Rows from block 7, named by matrix and row number. Each number is 50 + 12 x the weight over the matrix's rms, rounded and kept within 0 to 99. All counts start at 0.
# convs0: expand pointwise conv (model.blocks.7.convs.0.weight, 288x72x1x1, standardized in use), inputs 0-71
convs0.159:46 52 47 75 55 54 35 54 51 54 47 50 64 55 55 57 72 57 56 56 68 61 49 30 56 61 41 35 66 59 62 45 51 07 46 53 55 70 63 60 56 41 45 52 62 58 37 59 38 44 53 43 39 40 42 62 54 46 33 52 45 52 23 19 35 44 33 69 57 49 63 68
convs0.160:43 59 45 40 53 47 33 63 50 46 50 36 56 46 42 48 61 57 57 57 41 44 32 69 50 57 54 71 46 41 64 22 77 48 56 33 51 62 54 53 26 38 46 55 25 50 69 55 33 52 39 52 65 62 36 55 51 43 35 60 41 58 71 44 49 74 54 64 41 41 54 38
convs0.161:72 48 59 49 59 59 76 62 64 55 60 65 51 46 41 61 77 55 67 40 48 43 45 36 49 63 38 34 61 47 40 51 45 62 31 54 63 60 35 45 48 63 50 25 33 42 68 51 57 63 46 38 35 54 44 46 57 69 40 44 35 41 39 39 51 67 60 26 24 63 44 57
convs0.162:46 45 67 49 11 51 51 58 54 53 64 69 54 52 61 31 55 63 18 36 51 47 61 44 41 46 57 54 56 48 27 57 47 50 31 36 68 44 33 64 49 62 64 26 40 40 54 27 59 59 37 36 45 59 57 47 41 40 37 51 46 45 50 34 43 64 33 41 44 71 60 54
convs0.163:55 60 55 25 32 68 53 44 80 52 63 65 58 46 56 47 28 76 57 52 53 36 40 64 44 46 65 59 49 64 59 62 49 47 48 50 35 57 60 57 42 41 69 53 47 54 54 46 51 52 52 46 47 56 70 52 41 36 17 71 36 35 53 55 38 47 52 49 57 60 58 56
convs0.164:54 49 68 43 38 69 49 48 66 42 36 61 44 32 61 40 33 57 41 46 58 61 49 45 40 25 51 58 48 51 51 42 55 41 33 29 47 56 35 52 51 60 91 40 46 32 46 38 50 38 61 59 23 65 55 67 48 44 39 72 43 44 55 44 39 57 38 54 69 61 51 41
convs0.165:46 47 50 46 63 61 55 45 63 43 72 36 55 68 48 50 41 47 61 59 37 34 33 57 34 40 44 46 32 74 33 21 60 45 64 60 32 59 52 74 32 46 58 65 56 42 53 58 61 42 72 46 53 47 64 66 46 61 36 57 47 55 52 64 49 42 47 44 54 61 68 36
convs0.166:59 71 39 37 25 58 38 56 49 40 55 56 43 33 57 43 33 75 31 44 60 53 64 57 45 43 66 57 63 39 30 48 64 57 60 43 41 55 42 61 57 55 61 57 62 56 60 56 38 54 60 35 34 58 49 41 48 30 37 39 64 41 60 67 49 46 42 59 65 39 40 31
convs0.167:58 28 42 58 57 55 51 49 43 46 54 51 51 26 35 51 74 45 35 64 67 50 57 68 55 54 46 54 46 38 55 63 37 53 45 55 33 57 72 53 38 35 61 56 41 45 48 53 46 49 36 40 26 52 47 45 72 38 51 52 59 35 49 54 72 74 63 23 67 49 56 40
convs0.168:48 54 53 28 42 40 54 45 57 80 36 27 54 65 65 56 50 70 52 56 29 43 23 33 50 53 48 71 39 35 68 46 37 54 63 54 57 47 66 47 53 24 57 55 33 52 61 60 55 52 31 43 51 46 58 54 39 51 45 64 67 56 69 50 56 49 60 76 55 62 60 52
convs0.169:55 47 58 67 68 57 52 48 57 41 63 66 40 28 50 43 58 59 56 42 48 41 71 42 41 66 27 40 52 51 55 57 57 49 38 40 70 76 54 44 57 42 57 64 63 68 41 43 35 55 63 62 35 58 68 52 43 50 36 39 51 55 35 49 43 74 29 46 61 71 48 46
convs0.170:55 43 39 46 56 59 65 68 58 38 25 32 39 44 46 65 35 68 66 38 33 44 29 52 58 49 60 63 51 54 36 69 57 42 42 47 54 24 61 62 37 40 43 51 41 44 57 70 65 42 38 27 60 41 52 37 44 48 44 42 63 63 64 77 36 56 44 47 54 48 42 46
convs0.171:40 48 40 41 47 53 39 43 62 60 46 59 54 52 52 43 65 58 44 36 43 41 57 55 53 77 22 44 71 45 56 66 12 36 57 51 51 75 57 24 56 37 43 70 47 30 42 31 38 48 38 43 54 52 66 49 49 60 59 48 54 57 52 52 67 46 55 37 50 62 54 36
convs0.172:56 63 72 40 21 67 53 50 74 66 44 48 69 45 68 52 32 65 49 43 53 33 48 61 41 26 59 74 52 42 41 44 63 47 46 34 50 36 41 40 55 46 80 46 44 31 68 44 48 48 45 34 53 48 54 46 47 40 13 71 50 52 66 48 40 55 45 43 61 53 39 36
convs0.173:67 48 52 67 46 55 61 39 50 71 49 56 49 60 32 59 62 58 39 69 62 54 42 56 59 37 54 61 53 42 45 39 53 49 60 50 34 48 60 63 71 44 68 44 30 52 36 39 38 52 45 22 36 62 36 42 58 33 65 67 32 35 33 36 48 42 55 33 67 77 52 49
convs0.174:70 53 32 43 36 56 55 58 76 53 69 68 68 51 44 58 28 70 51 59 61 63 44 44 34 31 41 53 44 59 35 51 46 52 43 44 35 69 37 47 51 57 73 32 61 37 67 40 43 48 55 36 33 45 55 49 56 31 48 61 38 50 65 49 27 37 54 35 53 50 47 56
convs0.175:24 44 39 57 64 55 56 49 43 63 64 41 50 40 57 73 34 30 61 28 46 66 32 47 52 46 40 52 66 50 43 35 25 58 32 58 52 71 50 33 45 39 51 40 54 52 46 69 66 49 41 63 66 60 46 46 47 64 42 55 30 47 57 29 60 49 43 41 54 53 33 51
convs0.176:28 34 66 62 67 52 52 49 43 27 47 59 34 52 59 57 87 37 53 47 48 47 57 30 34 79 34 42 63 54 45 64 60 38 54 39 48 61 69 42 47 38 51 61 50 50 57 54 30 40 60 44 49 50 52 52 34 58 50 32 37 59 48 54 41 47 51 52 62 60 48 48
convs0.177:36 26 54 50 55 62 63 38 76 57 64 36 53 54 47 65 43 32 62 49 49 41 22 72 51 60 55 52 69 72 35 66 37 54 42 51 21 57 84 30 49 40 43 55 42 63 44 62 64 39 66 48 58 35 46 38 60 66 41 57 33 44 39 52 41 50 67 58 39 45 64 63
convs0.178:40 52 48 35 52 34 58 65 58 45 38 51 45 55 51 76 50 68 60 46 34 39 37 27 49 66 40 50 59 43 58 62 48 37 60 46 57 52 60 41 27 31 39 55 34 47 72 66 41 56 55 36 60 44 61 66 54 68 36 51 47 75 42 48 42 52 52 40 63 49 46 61
convs0.179:52 56 61 77 60 45 47 24 30 62 25 36 64 41 38 48 28 38 56 73 56 74 62 51 36 32 64 44 53 48 72 22 59 54 63 67 61 61 42 55 39 36 63 42 47 57 48 53 52 47 47 44 56 48 50 50 48 51 56 62 42 50 55 53 57 37 50 79 46 53 64 55
convs0.180:46 33 46 54 55 68 53 51 54 50 49 35 32 42 51 55 36 65 73 59 42 62 45 70 43 65 80 53 39 35 36 44 64 35 39 46 33 39 54 50 40 57 51 61 39 57 52 55 49 49 43 39 28 38 50 37 50 37 49 56 65 48 63 76 35 54 54 43 64 42 53 50
convs0.181:58 38 57 28 51 45 63 65 47 56 34 66 60 61 62 52 39 55 69 39 28 46 38 46 31 29 58 56 40 44 54 44 59 30 37 32 54 47 51 60 42 58 57 43 37 37 67 42 62 45 58 48 42 39 39 59 44 69 48 41 63 61 66 51 23 59 52 34 44 81 40 67
convs0.182:59 51 43 46 48 57 65 57 53 42 33 46 61 85 53 54 34 59 71 39 44 44 51 58 51 51 46 59 27 59 51 42 61 26 38 42 39 47 43 75 43 53 53 71 43 40 65 58 69 38 47 61 55 42 49 50 57 60 27 47 56 37 47 51 34 58 51 55 54 49 48 38
convs0.183:37 44 47 49 60 48 61 38 45 19 39 58 62 52 48 60 40 49 62 41 54 52 44 42 38 51 35 33 65 56 58 58 54 29 56 36 59 56 63 34 41 41 52 46 43 41 48 50 43 40 59 67 60 40 51 59 61 81 45 46 50 60 33 21 32 39 52 53 50 40 53 73
convs0.184:53 66 69 37 48 61 43 55 66 64 53 45 39 49 33 33 54 49 36 49 70 58 52 40 60 48 64 66 63 50 49 41 64 53 53 56 50 31 60 56 64 58 52 23 58 55 32 15 62 48 27 42 50 41 49 39 44 29 57 67 56 49 33 60 57 51 39 35 40 67 51 48
convs0.185:45 46 45 42 27 40 53 47 82 62 33 46 54 51 71 53 41 85 61 45 39 52 38 49 55 51 54 57 37 29 57 48 51 55 53 38 54 29 65 53 44 52 58 45 27 43 64 67 53 54 55 42 50 47 51 59 51 42 37 50 40 50 64 75 41 53 64 29 77 62 45 43
convs0.186:59 50 56 30 42 60 49 26 70 63 52 51 46 55 48 53 39 49 55 70 72 63 48 54 45 25 66 60 56 47 25 48 53 61 66 48 33 68 37 38 70 63 47 24 46 26 66 59 39 40 46 29 51 55 50 28 66 43 57 52 60 69 53 51 41 52 69 51 62 49 47 27
convs0.187:34 57 35 46 52 47 33 42 53 42 51 41 47 57 41 39 49 45 60 55 50 45 61 69 50 61 41 50 42 51 62 37 31 50 23 38 62 59 48 48 53 51 59 54 43 55 23 45 45 71 62 49 41 61 51 71 46 46 34 75 48 33 45 28 49 47 45 67 56 38 89 43
convs0.188:57 38 70 35 33 31 58 55 55 65 20 50 50 41 60 64 34 71 67 56 45 39 40 34 42 44 50 63 48 34 37 51 55 31 62 57 69 23 52 70 45 43 44 54 33 50 87 56 60 40 41 39 47 44 43 44 52 45 44 45 65 45 63 69 28 40 61 68 53 46 43 52
convs0.189:39 48 64 49 27 55 58 24 67 37 54 50 54 40 54 56 46 58 50 64 42 66 49 63 67 77 54 56 54 53 41 60 34 63 50 44 41 37 59 49 70 50 55 68 46 60 58 47 60 61 52 44 25 52 56 59 71 37 44 44 22 41 64 59 54 61 51 41 39 43 61 46
convs0.190:37 39 52 55 56 40 48 41 46 34 43 37 67 52 63 46 65 37 66 69 60 50 57 27 57 59 45 55 48 46 46 43 49 44 26 45 59 47 75 54 85 60 51 36 46 64 34 29 39 44 50 45 20 83 31 55 20 30 63 44 34 48 69 33 48 50 57 41 38 59 56 54
convs0.191:52 61 71 45 36 43 43 45 47 53 35 51 52 38 55 45 46 45 37 51 52 50 42 34 43 31 56 58 50 61 46 31 67 66 40 50 64 44 36 49 61 52 72 64 47 60 69 27 53 63 61 57 36 67 19 60 41 45 57 44 60 53 58 54 65 47 33 34 42 46 56 21
convs0.192:24 46 52 41 62 54 45 38 55 33 44 52 48 15 57 50 56 37 55 60 66 32 60 39 43 94 68 44 58 66 49 57 52 47 56 54 29 60 59 53 49 52 43 36 39 66 47 41 46 62 49 50 44 48 57 57 56 59 46 58 57 38 45 35 27 39 51 55 39 57 48 69
convs0.193:85 45 64 49 24 51 56 62 46 60 20 49 38 39 61 63 32 60 27 46 53 49 46 33 55 47 74 54 67 45 31 61 63 43 37 39 55 45 41 61 55 57 51 42 45 36 84 47 47 59 57 61 37 56 53 59 51 42 45 49 84 47 48 46 37 45 53 45 45 41 49 38
convs0.194:49 55 44 40 51 43 41 39 64 61 67 57 79 45 64 52 46 67 39 40 48 43 48 37 31 19 67 66 72 57 65 54 48 66 52 55 62 45 52 32 72 49 66 39 45 48 46 46 41 68 62 53 36 54 30 36 52 69 42 58 49 49 38 36 48 64 31 34 27 33 59 61
convs0.195:49 54 44 55 57 48 51 44 52 43 56 46 40 48 40 34 66 61 43 46 47 48 70 57 61 38 47 50 45 55 24 48 60 62 35 43 37 59 47 58 44 53 34 79 46 43 54 69 29 54 63 60 62 39 69 57 51 40 44 58 44 23 38 39 65 46 48 59 69 41 66 31
convs0.196:75 41 41 43 47 61 66 78 64 43 38 53 55 47 54 41 29 66 63 48 42 50 62 61 57 54 49 59 50 42 49 39 53 29 36 33 66 45 33 69 39 68 51 37 38 30 51 28 58 39 59 40 26 59 50 35 44 37 52 60 59 41 64 65 37 74 43 41 56 53 47 50
convs0.197:60 46 53 50 42 55 37 56 39 26 82 64 47 61 58 51 60 66 34 41 54 62 59 42 46 56 68 54 33 57 33 50 49 58 52 53 55 41 47 60 54 58 37 67 81 46 58 47 25 45 65 33 51 38 50 56 38 28 55 41 47 45 34 51 61 39 33 53 61 48 27 39
convs0.198:55 37 69 58 18 44 46 55 53 61 64 52 44 56 55 34 59 71 34 57 57 49 42 31 48 39 63 51 49 54 53 43 66 58 34 32 50 36 55 50 79 46 34 39 44 71 34 41 44 59 63 36 59 50 45 37 46 68 41 49 48 48 31 52 47 45 32 31 30 58 59 40
convs0.199:62 52 45 21 40 50 64 61 54 47 35 77 55 60 65 53 40 72 51 48 65 38 32 42 40 43 69 57 24 57 52 28 61 51 47 46 46 40 46 51 35 53 62 34 46 31 77 50 69 39 43 44 52 55 57 53 48 65 31 48 66 45 59 68 26 54 53 65 58 56 31 45
convs0.200:25 73 52 49 59 58 22 44 40 57 47 62 27 39 69 32 72 37 48 52 62 32 46 28 52 47 69 58 76 44 52 61 49 48 49 43 69 35 55 55 66 51 53 40 55 69 61 47 55 59 70 35 45 70 45 51 63 47 52 50 50 52 54 48 38 53 46 44 56 59 50 56
convs0.201:58 85 40 47 33 58 53 46 19 49 54 58 58 54 53 56 46 39 20 54 75 65 54 56 45 44 54 65 63 63 37 29 40 48 53 43 46 44 23 41 67 74 59 45 52 26 56 43 59 56 47 65 65 53 62 49 48 61 40 60 57 41 31 41 74 61 45 69 47 40 30 45
convs0.202:43 56 43 37 41 34 57 50 50 62 41 43 43 39 54 66 60 58 31 48 38 62 48 37 43 46 57 57 57 41 46 38 41 46 28 46 61 58 55 33 79 53 40 59 48 46 49 73 36 57 46 66 37 61 33 40 48 47 51 58 61 55 50 60 37 59 43 65 42 18 61 45
convs0.203:51 50 59 50 49 86 56 64 47 51 52 38 33 48 44 46 43 63 71 60 54 48 56 71 68 44 63 55 63 70 64 61 45 49 29 17 46 39 45 55 65 60 41 58 41 62 58 36 46 52 75 61 31 53 62 48 54 44 30 57 41 49 66 52 51 50 40 42 53 29 69 25
convs0.204:66 36 52 46 42 75 68 49 65 53 47 49 65 63 41 38 34 51 71 43 51 54 49 46 57 45 76 62 48 37 55 56 63 47 55 52 45 31 54 68 37 60 76 40 50 58 56 40 56 63 62 31 35 44 40 34 56 57 49 41 49 47 44 72 38 30 45 32 78 63 56 41
convs0.205:53 36 39 45 52 83 54 50 55 26 37 54 51 38 59 76 44 69 54 34 38 54 35 43 46 39 70 74 40 62 43 52 55 52 21 42 44 39 44 57 48 59 53 46 36 59 53 38 73 62 51 53 42 65 39 44 60 42 32 51 48 48 55 46 44 55 55 35 39 48 53 38
convs0.206:68 59 35 31 44 55 51 55 47 46 33 39 67 26 48 48 27 62 39 53 70 67 48 52 38 45 67 72 49 44 50 51 26 33 31 33 51 65 48 45 63 47 63 42 49 42 66 56 60 40 55 51 27 43 64 45 55 25 53 56 54 47 48 38 60 58 53 62 50 39 50 52
convs0.207:50 35 46 61 53 57 71 55 60 52 56 58 37 61 67 67 82 66 44 45 34 41 46 39 54 67 37 48 70 34 41 78 53 60 45 48 70 51 53 55 45 57 37 46 51 38 65 53 55 51 56 46 42 42 43 33 40 42 62 41 65 58 48 52 55 38 45 33 40 64 45 59
convs0.208:58 49 45 72 41 61 26 38 49 45 36 40 58 45 61 62 34 65 52 59 69 45 49 41 60 42 43 60 79 29 70 63 43 40 52 39 53 40 39 42 53 43 68 56 54 51 46 48 41 48 43 47 08 76 55 59 44 48 39 49 33 36 71 54 47 51 31 61 70 55 62 46
convs0.209:65 37 52 49 37 56 39 57 52 55 44 28 32 32 35 29 62 44 57 59 78 71 70 37 58 65 54 44 42 44 35 46 44 53 30 48 56 48 51 29 50 65 55 61 41 66 42 39 63 44 45 59 56 60 32 69 55 59 59 70 63 29 55 65 59 65 38 37 48 43 53 55
convs0.210:48 43 55 52 29 31 46 38 39 57 57 76 34 34 51 55 88 40 25 47 47 53 58 51 44 54 48 50 67 39 49 62 46 57 48 60 67 74 49 60 63 58 66 32 59 42 62 58 66 49 49 45 58 69 48 25 49 50 56 17 45 59 39 50 52 55 50 40 49 47 44 35
convs0.211:43 42 61 59 47 55 36 54 52 48 57 54 36 40 60 40 56 41 37 52 42 54 50 44 37 28 47 53 56 48 61 59 78 53 49 54 41 59 26 60 55 54 50 43 73 49 40 30 19 44 67 63 56 31 54 70 52 70 41 51 34 40 24 57 53 46 40 60 41 47 58 40
convs0.212:45 45 38 26 42 52 66 75 56 47 40 55 47 58 56 40 27 72 60 36 40 55 41 36 53 43 65 65 46 29 50 40 62 50 30 40 67 44 50 60 38 59 56 41 38 45 70 55 79 50 62 55 65 47 33 57 53 59 33 56 58 61 57 56 30 48 49 45 40 52 49 33
convs0.213:53 61 65 46 21 66 36 40 58 66 58 37 52 52 42 57 42 65 36 46 53 56 33 48 42 31 64 58 84 52 53 53 48 49 38 32 35 34 53 55 61 36 81 51 45 68 49 48 45 56 55 36 32 62 41 31 47 39 53 56 41 40 52 66 55 57 34 37 58 51 61 39
convs0.214:37 60 64 63 63 72 43 63 56 50 52 52 69 56 39 46 56 15 45 48 70 50 38 57 64 22 52 62 23 44 47 65 56 48 54 30 57 38 45 67 48 37 37 43 46 54 47 52 56 35 33 54 49 60 57 37 69 23 43 60 65 48 45 57 43 19 43 55 36 40 41 74
convs0.215:70 38 53 33 56 54 72 44 44 43 49 58 48 50 69 61 60 60 60 55 53 68 59 49 35 55 52 48 51 20 41 42 39 37 52 38 41 66 60 26 50 57 42 56 41 32 58 39 47 51 49 47 35 57 51 43 51 50 45 37 48 70 57 72 29 61 51 44 70 61 59 31
convs0.216:57 17 63 41 48 56 50 32 39 45 47 43 57 30 90 77 54 65 51 49 43 61 42 57 52 53 35 57 45 46 46 50 46 35 47 28 47 54 63 42 52 64 53 53 34 32 65 56 41 61 42 46 35 61 54 55 45 43 54 50 67 70 75 65 35 44 57 38 77 56 56 40
convs0.217:41 54 38 61 56 50 46 32 46 54 42 52 56 64 48 40 55 51 53 32 48 51 60 54 42 54 44 57 48 62 23 38 27 54 39 64 50 59 60 51 46 48 70 40 37 74 34 45 38 64 70 44 41 54 37 63 63 53 47 57 34 12 34 52 49 47 50 42 58 61 60 48
convs0.218:49 44 41 54 36 62 42 33 49 42 42 48 37 36 41 51 43 42 46 46 61 68 61 37 45 46 54 66 60 72 59 62 53 62 52 59 38 54 46 36 70 61 58 56 54 43 19 43 41 65 57 63 51 61 34 66 68 53 51 70 32 44 49 41 56 51 41 51 73 43 57 59
convs0.219:38 43 67 45 51 55 33 33 65 55 40 32 53 58 58 42 24 59 59 39 36 42 44 42 52 15 53 67 42 46 69 34 74 52 67 38 49 34 58 43 41 33 80 33 34 76 56 45 40 50 34 42 58 47 34 43 64 53 49 56 34 32 68 48 49 54 48 48 63 61 67 58
convs0.220:33 19 64 61 55 49 47 46 51 54 47 36 46 65 53 62 66 47 56 50 41 32 51 32 48 48 37 33 42 59 70 28 51 56 71 39 37 36 71 47 53 54 48 59 46 51 56 44 65 54 52 34 44 50 41 54 48 56 58 42 51 52 65 60 46 69 53 27 65 56 34 43
convs0.221:33 58 41 46 32 59 34 42 59 60 59 65 54 62 68 57 74 67 37 49 27 36 43 33 34 46 65 49 61 61 58 38 46 58 25 61 48 51 36 46 60 53 54 35 52 56 38 53 49 71 67 60 40 54 44 51 44 62 40 58 47 37 48 32 50 63 39 51 22 48 72 73
convs0.222:40 40 57 48 48 53 58 19 55 62 64 22 49 45 49 52 50 46 61 69 53 67 64 52 65 54 45 42 56 39 41 50 52 64 61 30 36 60 54 39 70 19 35 49 35 33 42 51 41 50 43 37 37 48 60 39 25 56 54 66 30 41 52 62 55 63 43 23 47 54 83 51
convs0.223:57 48 75 45 24 75 47 64 48 54 63 49 47 48 53 61 50 52 26 41 55 39 46 41 45 36 71 57 47 56 42 70 43 58 46 48 59 16 55 50 61 43 67 30 47 66 45 52 58 57 39 41 58 56 40 33 40 51 37 50 56 30 43 44 45 53 36 53 35 52 35 50
convs0.224:65 70 33 55 58 51 51 34 33 41 46 31 47 66 32 60 29 44 43 54 60 59 52 57 56 39 42 47 50 57 41 51 67 71 36 46 47 32 56 42 73 59 64 37 57 40 50 23 44 49 47 63 56 44 38 47 82 63 56 79 24 36 28 22 55 42 48 69 44 38 65 48
convs0.225:47 63 37 56 51 44 50 46 60 69 66 65 50 62 46 42 65 49 49 47 42 37 61 71 46 64 40 64 61 62 47 41 30 49 48 66 29 78 55 42 53 49 42 62 43 42 40 53 40 56 65 56 50 28 66 52 32 48 56 49 36 31 32 47 57 55 50 28 36 58 72 65
convs0.226:59 64 41 46 47 52 40 47 46 51 69 82 62 69 53 37 45 42 33 54 57 33 48 53 31 49 54 64 50 67 32 29 38 63 34 75 50 60 23 46 68 52 55 43 67 31 48 40 48 48 57 59 52 48 67 66 44 57 46 54 45 36 30 41 46 51 46 68 35 37 47 47
convs0.227:63 47 43 42 55 71 49 55 54 49 44 61 65 39 45 41 48 71 42 62 41 44 37 68 39 68 59 55 34 50 47 50 53 44 42 52 20 73 47 49 42 45 54 39 46 37 39 62 37 56 49 33 47 63 56 72 58 16 34 45 54 41 59 47 41 69 36 36 52 52 43 44
convs0.228:42 48 65 48 39 55 38 47 72 58 56 33 56 48 71 62 51 60 52 44 27 48 31 43 46 44 44 60 70 53 57 44 41 44 59 52 54 29 50 57 46 30 56 57 40 43 48 63 24 74 47 43 50 41 52 34 34 42 41 52 43 40 69 65 57 67 37 48 65 45 53 48
convs0.229:43 49 59 56 60 59 23 38 40 54 66 43 54 61 22 31 63 51 46 53 49 45 55 62 60 75 33 64 64 53 64 52 43 66 44 37 31 55 57 69 59 56 48 59 58 84 48 54 54 44 39 46 63 43 28 47 64 54 52 57 27 52 31 54 61 34 46 43 30 45 70 42
convs0.230:64 42 43 44 29 51 49 49 42 70 44 47 58 51 51 56 46 63 35 58 52 63 35 24 36 59 37 69 62 40 68 38 57 73 51 57 46 59 50 40 62 50 60 52 45 47 44 50 35 28 66 64 54 42 43 56 60 53 55 66 37 64 37 55 47 55 35 45 44 17 67 32
convs0.231:26 61 44 79 52 54 33 42 41 55 43 41 53 57 48 42 71 46 34 44 36 51 53 34 32 43 60 67 67 65 67 29 57 46 36 47 53 66 33 58 70 47 58 45 52 72 44 41 54 51 57 64 38 52 20 47 57 50 57 60 51 33 58 37 58 67 50 40 31 53 65 44
convs0.232:17 62 54 58 64 42 39 42 38 56 41 49 46 70 57 40 45 34 40 42 50 38 54 44 54 50 54 33 68 74 46 59 58 37 45 50 61 42 49 73 33 38 38 53 62 57 64 60 47 34 65 61 70 29 45 53 71 56 39 52 59 39 38 44 52 52 43 53 33 48 46 41
convs0.233:36 50 56 73 64 59 52 37 53 72 67 59 42 64 31 34 33 39 33 56 51 57 63 52 54 55 40 50 51 51 55 64 39 58 54 60 45 72 67 48 55 58 61 46 61 49 45 15 39 56 47 53 43 55 57 56 60 42 71 72 31 37 39 31 60 47 39 44 37 60 61 58
convs0.234:45 54 36 35 72 69 55 45 74 50 43 48 61 55 31 56 52 37 73 33 42 60 43 57 39 48 49 37 68 52 48 58 69 47 48 54 37 60 51 45 32 46 51 56 47 67 72 49 43 51 55 59 45 44 34 23 59 65 49 60 24 48 38 28 41 40 60 52 59 55 66 65
convs0.235:57 40 72 82 69 59 51 41 30 45 58 32 46 58 41 61 59 55 51 47 47 52 34 33 51 52 44 49 64 58 54 51 44 33 58 44 60 22 61 61 53 44 64 50 46 75 44 44 46 56 41 48 53 42 60 41 72 39 70 61 49 59 50 73 65 28 32 47 44 49 59 34
convs0.236:46 68 33 46 56 65 49 48 47 45 45 65 59 73 50 61 37 44 43 56 49 45 52 57 28 30 56 49 40 70 37 49 40 60 53 48 30 63 40 43 64 51 74 48 38 42 47 42 63 72 75 64 46 48 27 50 64 64 51 63 29 38 53 39 37 52 52 49 61 40 68 58
convs0.237:39 65 43 45 56 55 39 49 33 42 41 45 70 61 55 23 37 48 41 41 53 40 51 52 32 29 52 57 48 72 50 24 51 20 50 59 38 49 09 51 46 46 62 58 63 53 45 50 57 47 57 69 51 41 71 71 45 52 56 61 41 30 42 38 53 58 42 79 58 55 41 47
convs0.238:50 55 59 65 56 52 61 39 36 43 50 57 41 45 44 37 99 31 50 46 65 57 66 38 45 60 45 36 81 53 46 66 54 35 46 54 56 59 45 52 54 51 30 51 70 54 43 31 57 33 49 48 49 41 60 51 73 50 49 23 44 68 42 49 56 43 41 38 42 69 42 59
convs0.239:63 49 50 67 41 53 26 50 49 55 64 46 54 56 38 56 66 40 17 52 61 49 55 41 63 44 67 59 58 61 36 74 70 54 35 50 57 39 48 61 59 50 58 45 53 82 35 36 51 50 52 36 56 48 45 47 49 36 36 39 49 33 43 32 60 56 17 40 19 50 51 63
convs0.240:49 39 52 33 47 64 61 49 40 55 41 49 45 59 73 46 60 68 98 55 36 35 39 50 50 58 60 34 60 48 38 45 25 51 50 52 45 41 44 61 40 60 59 69 33 63 75 53 64 61 44 50 42 39 70 65 61 73 41 45 66 49 50 47 35 44 50 71 48 49 47 39
convs0.241:54 46 63 23 49 57 44 58 64 65 49 53 44 58 63 43 44 61 59 33 25 54 52 56 27 26 43 57 34 38 52 48 82 49 43 54 47 54 62 58 61 68 56 66 56 32 64 45 52 48 63 34 63 69 47 52 36 58 29 57 53 38 61 50 51 58 40 38 63 82 33 52
convs0.242:75 51 57 47 35 58 46 49 54 67 54 55 53 61 55 68 55 52 53 31 44 57 56 34 28 47 60 48 60 40 36 43 43 57 26 44 49 67 31 38 69 58 67 27 42 51 52 30 60 63 67 53 47 51 29 23 48 41 40 58 47 47 58 51 43 61 49 39 42 42 41 30
convs0.243:18 53 71 60 36 41 15 49 70 53 53 42 49 35 35 39 52 47 44 66 55 39 46 49 71 58 48 47 31 54 66 81 59 73 45 54 48 50 43 61 49 41 40 68 64 75 43 57 39 54 67 55 50 47 35 37 35 46 40 63 62 42 60 52 60 48 37 51 62 55 34 36
convs0.244:38 52 48 64 53 49 43 49 61 54 54 46 70 52 46 47 59 48 59 59 62 32 53 45 65 65 44 40 66 71 60 57 46 45 44 57 34 67 56 46 61 43 45 51 51 41 33 39 50 40 45 40 73 55 67 41 61 50 38 27 22 46 34 60 75 21 53 40 39 55 42 58
convs0.245:36 36 33 53 40 62 68 55 54 44 35 65 46 32 45 55 48 43 43 39 43 45 45 46 68 40 51 55 38 62 71 54 49 42 61 45 47 31 66 37 12 34 42 69 61 56 50 57 56 29 52 50 53 29 57 48 55 56 32 37 46 65 57 34 33 37 50 81 55 41 59 41
convs0.246:48 50 40 64 51 48 51 57 44 46 61 67 54 49 43 50 45 56 43 41 63 50 57 23 35 54 46 33 51 56 59 55 51 44 36 67 37 52 34 40 39 56 61 41 37 62 45 11 57 65 35 76 41 43 53 52 47 42 69 48 44 40 45 43 54 49 47 52 48 49 63 78
convs0.247:52 59 56 46 62 28 36 46 52 44 65 47 75 35 37 29 47 26 31 42 48 52 42 48 34 56 34 48 62 62 37 65 65 48 67 35 47 46 36 37 68 57 46 58 60 57 59 54 37 44 27 63 57 57 60 29 60 39 53 45 64 49 24 42 52 43 48 73 40 38 28 36
convs0.248:57 49 50 23 48 45 60 60 49 57 50 62 57 56 61 56 46 53 82 67 38 47 51 52 39 51 42 53 44 45 49 47 47 31 46 47 47 59 80 51 44 57 63 41 45 28 56 62 60 59 65 49 30 65 47 60 36 52 38 42 47 73 46 56 16 58 61 52 70 64 38 54
convs0.249:51 45 45 56 43 39 51 34 62 53 62 57 47 54 48 48 36 52 48 65 67 43 40 63 55 58 51 52 62 50 48 47 51 49 34 38 32 56 55 39 42 33 43 52 65 44 22 73 23 42 37 50 37 72 62 44 51 43 49 59 28 36 61 57 54 73 40 51 55 48 60 27
convs0.250:51 44 56 75 41 57 59 68 40 56 53 32 59 64 32 52 44 63 46 75 41 68 70 37 40 46 60 39 63 46 41 36 48 43 51 55 41 34 52 54 67 59 61 49 63 47 45 42 53 49 63 43 59 62 42 39 60 49 60 38 50 61 29 62 63 31 29 32 31 62 49 46
convs0.251:44 52 48 64 43 41 61 56 46 41 37 67 52 44 68 49 56 53 35 67 59 53 52 43 45 61 55 45 73 32 31 65 47 42 44 50 68 65 55 47 52 70 36 60 60 53 65 46 45 52 64 44 49 61 52 28 50 56 67 39 67 63 32 53 64 53 60 40 22 50 50 49
convs0.252:59 60 31 42 55 52 52 59 46 37 34 43 40 31 63 40 51 57 51 72 53 31 51 59 56 39 61 27 38 55 22 44 56 44 56 48 54 49 56 48 49 52 52 68 45 36 49 57 58 23 56 41 56 53 71 33 33 17 52 41 52 48 70 85 42 53 42 40 53 62 42 37
convs0.253:57 70 39 50 62 36 47 73 46 61 80 63 53 51 46 43 66 66 50 48 25 43 49 53 44 40 58 53 30 53 49 37 57 59 44 70 49 58 26 66 50 48 38 54 37 33 64 67 48 47 53 56 50 28 57 51 32 54 36 47 43 38 54 43 51 57 39 40 52 59 38 49